From a checkpoint of a small segmentation model.
Model: encoder arch gmlp, encoder layers 6.
Training: 8900 steps, batches of 256, held-out accuracy 98%.
Rows from block 2 of the encoder of a small segmentation model, named by matrix and row number. Rows with one number belong to one neuron. Each number is 128 + 24 x the weight over its row's rms, rounded and kept within 0 to 255. All counts start at 0. Numbers have three digits each.
Before each neuron's rows are labels from the 100 images, of 14848, where the neuron reaches its largest size: "peak on" is the class under the peak. Only what is clearly more common there than usual is listed. The data: renderings of 100 made-up gadgets, each built of a few solids, in any pose.
# u: gMLP up (value half) (encoder.blocks.2.mixer.u.weight, 480x320), inputs 192-255
# v: gMLP up (gate half) (encoder.blocks.2.mixer.v.weight, 480x320), inputs 192-255
# out: gMLP down (encoder.blocks.2.mixer.out.weight, 320x480, transposed), outputs 192-255

peak on: main colour
u.334:135105151141162172121148124112133088114110109112151131123122154142114115119129116136130112127090108116087120142152142144157178157128124144144129132124128132111129147144116139121103132141191123
v.334:166124137166115124148117138127140104114134179082114102115124131086124146128118134114124139111149107154140127130172163141168134104122151098114139092124136148139127106123111108144178148125136109
out.334:132125098133139091063112164168118118125108128129155164168157074117160129135148165130133146120152106144096092123114115137140087146146096185118120160131120141133173086135118110126143132119091088

peak on: main colour
u.4:111118108114116154121113129123136178102094102163168142166172189148070140118083100138061138116086110111158141132153148118108116135122090121135161152161093124128157128110123139106100129128123082
v.4:103143123090131136129153107092128124125151128111112138115120118098115172105134118103124131081130140160168097103131172115154132072098171091109162096158116151172104104115108133115138166122131159
out.4:088151133131101126150118138157150111126148148081105103177129124150128145138121091142111112133100121133110180133075125098108105140132091121092145145125142103125139143101111168140092144127112140

peak on: second colour
u.327:128121141120129167124126136127102125138089154116094104139162143107116121074074170132133153156142154198135100113139128126122160147086126179102097101090084099147165098114121161101117167139111110
v.327:156129146132097111128147153155104157184113163124123142129123156133121155096082144137136125136119105150054129134132133137141132148111097109125107099133121104122133130125086149137103102150097110
out.327:114136107111099123131086151123172115102196139130153104160163130092157160146146096131102117125150127123137158164121124113103094097178102104111142143087127117126147165075158125161129121123131133

peak on: main colour; second colour
u.458:161125165140162153099127108122142104125122124139113143140139134136117071084151157149123132161095137136161146094169122120133147154079151116132123127096141129151106167159147118177136148142081137
v.458:124127147138126096107125147130119088120109149093120103110136125150144131137165153138187132137181131159157119121103065168103108129125155145117126117128159093197131116157139071096110140118156136
out.458:094146161178103084096143132140110138126146139108168121159135175092148110120090153129152140145149153159095113115165097139132156153137100094114106136106093108152149161138119079142108174110134107

peak on: main colour; second colour
u.396:170102144111083093140117142159118161153166119113141134142172093137100090165142142187096117149093127175143104137134117093149094143077142123138146134111141142091084167125140140156171142185080106
v.396:161108160134182099107137146091138134104124100145060134104158110173164094177165131129108138141102143083118115129135110124101117183092135206124102155125141144136150191128119121169140126163095132
out.396:118162151177124104109148111136118080150117138145162142156156133125139119134157143136128159090108150120137101143111140147136142121153126117125111132147127123105113134164163118099121183117153106

peak on: main colour
u.251:117096144141120131124128151119137120178098171135125133135150128067085140118145096141109123116110090094136150133144115119137090146144131143116119079152111133114143157108164161132167124177103112
v.251:124185170126152105074211125109138120126125177154131147089106152134123143140119117130143151124110132120174131137133136141157170112141113120142091085156116159139103110152128104095152167156123114
out.251:079131106125146090111109143089101148098123087115123119099113117175110151157101120131141121098111114121140130139144139192151122136107117145070102157155152133113113103148121129123128154137123090

peak on: main colour
u.122:152092099142107114109181121127124085094125112128161146085181165086120136109127171123129153147113106127123104147127120146166118141173105124170145113148116128143126152126143104128162100165140113
v.122:154087095128151161121142164149187143139123083147121101151159147123118156149134128116141093129100090118089164132057106123111132144131113145129150127112098161105109163123120121136121079169149157
out.122:151125137115146124154147127131144126128121137139083160141100097139170134111175103112093099125149095106114146119099149123116144086125158141108096138122141169109094115099122163126122147128123142

peak on: second colour; main colour
u.436:155116181156125114082175089131113102108135099110103145132091129127166114089122168152117142148078142137140096152165136135121164117116135140095104126144142133113141118129140145162164137142075140
v.436:136154133143158073158127121113149171144110129100088090138135122144157139154111128148145158119142118111127102122129106139076076163114121106130119130164126119153119080095118126117128136123102089
out.436:127130113098129129141155167157124136127135179101120102134132116120100123105112134118153118167097146147154144139103091121101131180161122142103073125131091142141146174136124117138131121142136113

peak on: second colour; main colour
u.363:127131095114118108153139127149088117118126131157129128104091104097106121113115155140117089152110117143138113126098097100158125114131146123122124119144110141087097122140164134129174090137134127
v.363:134146165145125107123131116159154173105109061117103181144149144120128123132118118142109164126128142078084104138092146147127128129145112169108165132150148112144112139120064160148089118119108130
out.363:147119151120149128141092119108185136092156100161142081155114189080133119129118065099111161142181143118096144143141104111128120126105126083135152114114123117148175121130139138121102136134087160

peak on: main colour
u.239:141137170145128175149111109149139120134118086131119135176158172076102079099133143142135122158118138162103155125145113119110146146105152127158139130081123148121149145159150174110120158168109116
v.239:120167189139103094133145141125109106163118137155171127164120159140152109143144144116122136093075135112150097128145100120098121150173139094144164124128135131161161139142139112090146101134070140
out.239:117130142140077132119147139159119120155096165080093113095138093164108159126126135138149128146129117115145113116128112148110128156160124121109090105155110143143150138105142109148147120116179109

peak on: main colour
u.211:122099159169158156173136117160139131146116089082094100113138145130068083116106112112133118182140122120118129116131124163144128129117152146154130104098095147166108114153135153109147126102141132
v.211:105136081177097141126113162130117134157067198155152118147107180147175156142121152130160125117155121099092100093123116164123095134144132117098140146127163111152125102084187108110117120098147129
out.211:113116104096140170123094129112148094152112136117140129155133079134155153148161115160143127119179106127148176138099130129127118115099103151111127136138155105102108100162148132120118165132172123

peak on: main colour
u.137:123051137116131163122160104157128139129133111136096158120120113145166118130121136141106137118099114112137138135157147105135163096132141150097153091110101111131082148151149145122157094135101172
v.137:110104136133123107125155113129098142128174086124148103106148118164141158111105145125142138158150143134134090158172136153119139141163125100144106145150097142135087119174127111119159112131123122
out.137:085138145149112115132138131111120127130092112131097143139130154133129159138130122121120127116098094113140148143137140132110165131163111148127152124145149131152177144113118123139117133146143095

peak on: main colour
u.182:139118101121138145107125097152151113096106121114094149141110089069140082083163138109117131146133125148118152122110112106148149089131184149132130129112121172127128112117115177149137124113143129
v.182:151137120112149131140087139151110150138107095116089166135105091132146117096128145158130112133152141134170151134126094115122114104082161125171106119142139105142118124110141121097104155128104135
out.182:100123117098198114165161131108093117166153108104127098131120104163152121158155115117145134116129138142118101102072121132138147121100164157118136142159121143138094095171095140094091089085166131

peak on: main colour; second colour
u.176:153196121163093105093133135143158140135118148131160159130079139051096136165115131109123111118130158148136138138122126170098112148162079144114104140112123145122154114075169124121163123130103115
v.176:153177114143131113112102129106163161077103158126151152117109156088108144125120117142127144158150135120119106138133106141113146146106085109155156149089118089181124123098143122116121126175136125
out.176:114108130170053141092180121133070140130101174122129128104159110147133138112113165149161112142115129145139114118159126138096127173133115128164065133171125129154134137120135099142166091111195113

peak on: second colour; main colour
u.178:108120085124111128143120111145092129103121147162151151137140144101107117142091154155105148142156157147143129115116138115163102114145130096154151106117138165126113157104151135136103095143141122
v.178:105132087102096159152120130137122157120105123125148122164138115120096133092092120115110096167127139162121135135097133122123143148131136118092127169110105121106122137145107157119135161080132114
out.178:137112108125167117130111137097143115091148113140118074111143149121112132155123061089113114137157088095094169115078137120137116161130110117106144132124123156153138138126098128121130125156152137

peak on: main colour; second colour
u.365:155121145124160109128118125124147171101152088102084126120166119106091098120092143133121159203101137159147126136166130123141128129114158165140123112086084126142128123118123161127127153101095089
v.365:182110113108179106123122139085126151158168101171131113129132085177162097139154147140141149126139149139153115148150100123105074153099135149150110150134113132164113126161134084124108112104080164
out.365:084089124141136136141149150115123043157163148122183086140136148125131117078142091132151136111103104122124143165089115163145130118137132097130135130129130137119122126187171130128168133148149100

peak on: second colour; main colour
u.217:109131124129094117121115109131085092123132149154141132118132145125136124119140163149128096141122125119138120124149126154133151103125129164094145154067130136102110102155122129102145180123116115
v.217:113122126152093117137123179115130141158151158140155143119126158163161143162144133140162134127134113093120114154151113172108140129159090146112128139105153092131112123115166110105136112114107111
out.217:077108139156132077115153116108121092153170128091127137111138104123147127127102177111156146152104154175145100157133094173117123143121098184129116185152126137137129098169092108136131124130158142

peak on: main colour
u.106:136131144111090131122102114110144100136129110118114124153107153143158080135164157179137117139133159112127129119151095136126153153082175136080123146103166127173154156177142109154118153136093122
v.106:145098112152123170113121142141131120139127102097141121121136154134149110120101158119166121180119132125101109136157096182145172158114121155123143148091155101143149116179143091109185120102168091
out.106:132114146167080119141160142149140134096111150162146105147148152103137113140116142133147123135116154113126106109157131110119094143126160086149085140150105146114099106119117094132137161146090116

peak on: main colour
u.280:148103139153167101148152143128110161131171109113113107139156099151124053148134177118134160149088139139149093089086152093156124141128189176132114117164116137179113122135108139156136116157118117
v.280:118096112145114089103110139143107123160115151196144132096186139163135137154102150131128098110128122137145110134068127143102124153134100145151148160132118094162116120123089105102119096101140147
out.280:095129136110114112146109126149121113091146162169142159148133155108132164113113121152130144092122150130138139127075142128150082067131107109134168114123147148125131133116187165088120152127125120